Rows from block 4 of a small CTC image transcriber, named by matrix and row number. Rows with one number belong to one channel. Each number is 128 + 24 x the weight over its row's rms, rounded and kept within 0 to 255. All counts start at 0. Numbers have three digits each. After the name is the row's rms in percent of the matrix's.
After each channel's rows are labels from the 100 images, of 14976, where the channel reaches its highest value: "responds to" is what is common among them; "place" is the part of the image that holds the peak. Only what is clearly more common there than usual is listed. The data: numbers of one to four digits printed on busy colour backdrops. In brackets: how many of the 100.
# convs0: first 3x3 conv (model.blocks.4.convs.0.weight, 64x64x3x3, each kernel summed), inputs 0-63
# convs1: second 3x3 conv (model.blocks.4.convs.1.weight, 64x64x3x3, transposed, each kernel summed), outputs 0-63

convs0.2 092:096163124095128105099120125092154150111136128187103119117175119176132137142137143133142115092158135089176128124103151117164130137181139106114124097132107134097157137115150149158124162118107137
convs1.2 091:128100134113149078117109104118156090130138146128146154122157146109092119154112118137099078129115134100097147103137098131108091145109131116079103110124102133139139166089143109104074117100091105
responds to: red ink (26)
place: centre (39); middle left (31)

convs0.11 103:103135111120119116112118162156133114144138169150154120144139182169129129157167181137137144134135106157152132166175124120134128198146154112149107148174129150123125135170145136131125129153130151
convs1.11 109:099110099127158134126125109107157096068103085133110139116123173116115097112103106136100129103104104103111140113137125162116112098113134131112118097126098090106129152099120096103100132137070088
responds to: bold (72); length: four (66); yellow ink (27)
place: centre (36); middle left (35)

convs0.4 140:101115112140123126128111080094127140104119125143075159115108135097093134080091144108134125098096127132096101101121100080121115124116131142120122078092094141104127121085161124122112119115103089
convs1.4 092:134098110152109115114145166137087120131098140144098109117079140154153154139128160105106127106170154104138073136140139147156122118152157134099147155136144130150071072138145137132125156104146144
responds to: length: three (52); yellow ink (42)
place: top centre (31)

convs0.28 119:119133130137104123102078110103083145103104121138071144144081138105110123093095127117137123096115072145126083119135161117132096109106108123110087113103107112096130100098114121117089131137139114
convs1.28 076:131116100133106133105103158146135132152092152151126090110098144144175121159145122079117076131173137142108096132112104146155105141152117118113157147122144103153089082155142120143108129164146161
responds to: the digit 9 (71); first digit: 9 (46); last digit: 9 (39)
place: centre (43); middle left (32)

convs0.12 103:118129136141141101149147144137143110153130150131134094131184169160132167184149144143116115137133160119168171147149107125119173150138139119144151130168120135110142170161142118146162149084141157
convs1.12 131:116094131105149097095101107117145090114120111112126147104141144108102101121097098142083092109088115083084150103138112121114088124112100098109111109110105094141131152101114107099092118115098114
responds to: blue ink (51); red ink (30)
place: middle right (40); centre (30)

convs0.55 102:117136107132101142089095110117106151122104121113103135113097133103082126110114107090139127117118128129120103094080114121125082111136098097099104120117075121110122117066113125095098107115079113
convs1.55 060:154125098168152147143134136137116118147108133112137117145114125160144179146138141068121146099157140116104100160078163161139155149149155135098148147128159126121088098101126122146118184147149124
responds to: yellow ink (37)
place: centre (38); middle left (30)

convs0.54 126:133126121155152109137138167147139104146126182136151114130160177164148167175138163149117114134147142145149147153178103126137144170124154136140142156165126147108136164173137110143148150129142154
convs1.54 128:111101126118151122108115096118146103083116096112113154112122158098113113111094101145083108108092103087099143119142120137099102116117115096111113093101100090123127156090107095109098128128086100
responds to: bold (81); length: four (78); yellow ink (37)
place: centre (35); middle right (33)

convs0.42 108:112100114125089109078087099130120146132099121147131109121108100118111107094134114115108121093105089141107106122080106118113086095134113088103099097114102126100100132086119117120102118094106096
convs1.42 086:155106124149112146148147141117142089144100125095113178149098167128152149126115097135117127101123123115152144180116177187132159094146134140125178111111145139149108157139108110143158159147125126
responds to: length: four (89); the digit 0 (50); the digit 2 (46)
place: centre (55); middle right (30)

convs0.5 111:086124104115104139109100118122095154100111127126096164102109115125095129095072112115156136097103111135135108103128112116153119089090125134160114089109090139134091135110163132096135076153114122
convs1.5 072:135074114147093125146125131165113104152117149161125119127130182139098158149109187090112152141127172097141130128162119160139133140157177158120146122145142140114087119121127154123130160101123105
responds to: length: three (64); the digit 8 (47)
place: centre (36); middle right (34)

convs0.43 130:103118094128089130113107088125111141095121124108112149130114127105074132086070098101156119113092103145119110130097091135118120106097128130130132106091098144113099132078157131118124093132091123
convs1.43 096:150096123148105139131146146130103096139106126153104111122086163146135156127108141076102125120141143103135116159143164181149136133164153144114181118118150141135074109145133151154152184128135131
responds to: length: four (59); yellow ink (29)
place: centre (28); middle left (27)

convs0.37 099:128182104104096115158122132172155103122118163138190120115156152154142156180172143154143147122133120121124150140155108130101170158135134134129144138157132121144143157156160113122156128135158159
convs1.37 118:108099146107152110109092106114130116116126100097138134112135132102112098140083104132119114141079104107114149092142098142092101131093093092129105113124084100139124139096103092100097123127082095
responds to: red ink (39); blue ink (36)
place: centre (31)

convs0.60 103:141139166075121136158134143125128110080141106127179135141138132128148114148159131166119141175132131090141154139183079110101149151131104148136159127157139101132130144184131110128154137136149147
convs1.60 110:132096132095149093095109099104133133093108065116134149111116148084121101107085119147127127128107109137108139107145123137077111099106101141118112109100099099140133150108089069106121122118106114
responds to: red ink (37); blue ink (34)
place: centre (42); middle right (33)

convs0.32 070:105124079122086118080104118143116138127123113154164092151125113110111102124139137108141134068110099135112092144159121088101091145139131100110090086164126111106095103125113102131098126121110130
convs1.32 092:120106130124146140130133143109149089091102088086133165134097173141150130113110081137094129117132111106141153150137162198125132082101124121136122119134118109144117164133088111125118142168093114
responds to: length: four (62)
place: centre (40); middle left (27)

convs0.24 085:152125099151175116144162127127139091145135118161124102154172122146149150155151116139097119144105189119112159165109111092150151149128137144118155125113148163127134150110158112161148148075132105
convs1.24 096:127144157137138089087102089095129110131127112072153144110135153103135139138137118152100129134110105095086139126126112100098116120092118081101099119107093105189115150101096115117123112105110125
responds to: length: four (52); yellow ink (34); white ink (26)
place: centre (31); middle right (28)

convs0.62 088:143109108127135122122113103142100089117098134109088120105096122115146146138153110113110105151105110142099108111077109144164128128088122144126123149128113135191099121070143134082106085143097104
convs1.62 096:142140111170137111130147094114101126139120142122117082111075138156176169119148165133154157108114172117117115125134123136149140104145168126097137115089124158154080097107127141173153135128139107
responds to: bold (79); yellow ink (52)
place: middle left (42); centre (27)

convs0.30 092:132136108168143102145139151119157133143134159133137129146161202133128155156148171140117114164120135132151138116178112128125165160144160141130156174153139139121142138169141099138141183130139144
convs1.30 148:097115137113146120089098090100144100112119115126118149113122144115125102121106111158103099118100100107100139110135121136118085124117108081089114074081116083136121154097108112111106090131116085
responds to: yellow ink (29)
place: centre (38)

convs0.41 093:085187119104097121149115151129164121121126137164143156107150134165118144136177167155149150120125113105163145142164128122117151178164145114143134129148127122121155146150174134136134126178137152
convs1.41 106:111102140127150101109087104115144115119122122112138148118141155100090102151083115130123115142091103111112140087150102135087092132101108092112106117136089115140134154093125104096089135113073094
responds to: red ink (42); blue ink (32)
place: centre (40); middle left (36)

convs0.40 113:139148087152176151122129136130146147149162178131149150156153178130135130145163121104137149148139113197115126146107134149139155175145132138120154154144131149143122108110165117148111150175140119
convs1.40 098:145121118126106149099111106109125087082095112088118130123089106117145131158108098137098098085143093111085117137120136157136105086070107103104127110117116103138106138115113095114119108155097107
responds to: bold (83); length: four (57); the digit 1 (45); yellow ink (30)
place: middle left (52); centre (29)

convs0.31 123:132162105144160112134117159154135111128130185125175112134157181140149158165166158129120133149136130149116135156163087126125170183121144134133137142151115151121124141162157107133138141158146160
convs1.31 130:110100133108139134101111105110130098079113075109117139119121152106129111115080094124093102116095102098099136114125122155109107111082103118126118097110094102129111141105103088103099118135090095
responds to: length: three (51); blue ink (25)
place: middle right (41); centre (38)

convs0.51 093:109104121128087119079078118124118159150090140134148130123089107112114106110116104099130129092124086158121097118112124119092090088143122086127129107123107108108085140097135101119118130100087098
convs1.51 089:166106127142117136152142151145146090132090110080130144124102154110142161138121093126090117102118137109126143176106160163134164078140127145117174131118139145167104150152101086140158149139122143
responds to: length: four (70); the digit 0 (48); red ink (33)
place: centre (51); middle right (29)

convs0.27 100:156133093131159102133156126144146102140135132120113089141196126149119162167135120118111112109132193113129141153078125092156170131141133123116134112128124154096147148117149115157149146075139123
convs1.27 107:109117148119149095089096111108141088134130135099142156106151146114113127133127104152092102127105102074097157107128108110110084124102103074110105125116104101167128158102114126097100101111102117
responds to: length: three (53); blue ink (29)
place: centre (36); middle right (35)

convs0.26 063:128132090084115064141135101142141099151140138127177059111122120126128107134160132130116156091126114130103104121144151086105138131123127122087090099142105139163115100135093131144105135111110104
convs1.26 091:118143137142143153139130153108150126106097077109145191116092169133151131098108099144132153114129109108162160168147139167117147089105126113161145121136123124149129166158091094134136132161097126
responds to: the digit 9 (48); red ink (43); first digit: 8 (26)
place: middle left (54); centre (35)

convs0.47 130:107101106128096127107083110119108157127087127149121149109092100106109118098098121114141136070123091134124102110126104112121106090126119101131109108104065099111110124102115105104125086142098103
convs1.47 059:147096103128104138172106122162132114142088130111123154144118186103138165145092150115108131140116157110142112163136148170131151140152140169122195110125170158142111132134139086132119148121121120
responds to: length: three (62); the digit 9 (49)
place: middle right (40); centre (37)

convs0.53 105:094114114112073110091100120127106152116121126095112142115109134107069127115097072092146102132090103157128108124096121121107101116103100124134107123126096142118092131087149139108121094104106148
convs1.53 093:147091097156112135117127141125098087138099114131105102125111159145142158111112109075100129108131131111125112169123159172149143117164150140103179115107155144144082102145128148162151174134126134
responds to: black ink (30)
place: centre (44); middle left (28)

convs0.44 085:105150117131102084109124124130101134116088109173135112103106094124124116088121132135117112114122143110129125125098088092129119113090119105118074100113098129092095122094119107114136094068091107
convs1.44 075:129138164136132133134140099078142111089165081116140182175179164109132144104138104134114159166123104097135173166122155159109113115106147130124124117106134150142145164121105126138146135129130129
responds to: black ink (32)
place: centre (41); middle right (30)

convs0.20 113:103125095136122114108087080125114183147098151140113132127103147123111140097095122103124135081125120153110076089106117112115131113130118114111104122095092105109119106088168115125105152141097092
convs1.20 075:148112113154113130131115163143154089126068119120132111112091130136158153134136124090099104125138155099116090163085128134165118114165122110106186119140155140160097093165111121120148134124141155
responds to: blue ink (28)
place: centre (41); middle right (27)

convs0.15 101:093135065140092147089110095135129146115124121125111141125103131103091131111105121093161138114095116163098104119093091111112108115113140124093110092092115140114115119066158112128113113139098109
convs1.15 082:133116097148108129124146134130087095124096137110113119132094136129140167174128126087100126115153123118127099140111148216148134115132143140109143138112133154156063118123144118140124179161133115
responds to: length: four (82); the digit 9 (45)
place: centre (41); middle right (29)

convs0.29 072:142145087098129118149126129134145095108121142165177135134170155157107134110135129150103112107122177117129139163138102070116183151113124124111160108095143129121145165108165123163153120113151120
convs1.29 083:137109151127145100116116116112144105133125119083153186114152168095126121152119113144108132138110105099110156119162118109097122124111119095117114122125079139192129170107105089101114140099083124
responds to: length: three (50); red ink (32); black ink (25)
place: middle left (42); centre (31)

convs0.21 062:131150090096146115123145130096164150127139064136091113115160099109129155164118138144138146116117158086157124110124126061131131101148126114115113138138098151087144125126113102138154179106123107
convs1.21 117:108150146131181108108114093107173111137149129133170153121146138130129109118138126157096109134134126106109139114118101116124083154122124088075103084077126102155151152094125129129088100119130096
responds to: red ink (32); first digit: 4 (25)
place: centre (35)

convs0.3 067:119097130107106147086144148113123138111120116137082129098120129161109163151148153101131129091137173101123093133075130102170081119158125101110104134148128155128154135101180165126118108109122130
convs1.3 087:114149157130190110128140098107130108126169138114176123123162135167122135134181137139113131144147138098095154112103132115136117158121123098078107113111120096125134133073135163145088123111129096
responds to: yellow ink (33)
place: centre (35); middle left (29)

convs0.59 137:115114108131088142096093083113105150111117121131107139147097118100085116087075113104145128088099099146113099120113119127107098092130132116113111091082100123110114112081135122129110116134102097
convs1.59 089:141073120152096123131135153155127097147066137146113133105077172137134153137109136103108115100145138113135117158135164185152130107162139138113173126132143130139081123151117125118142167113115136
responds to: length: four (61)
place: centre (33)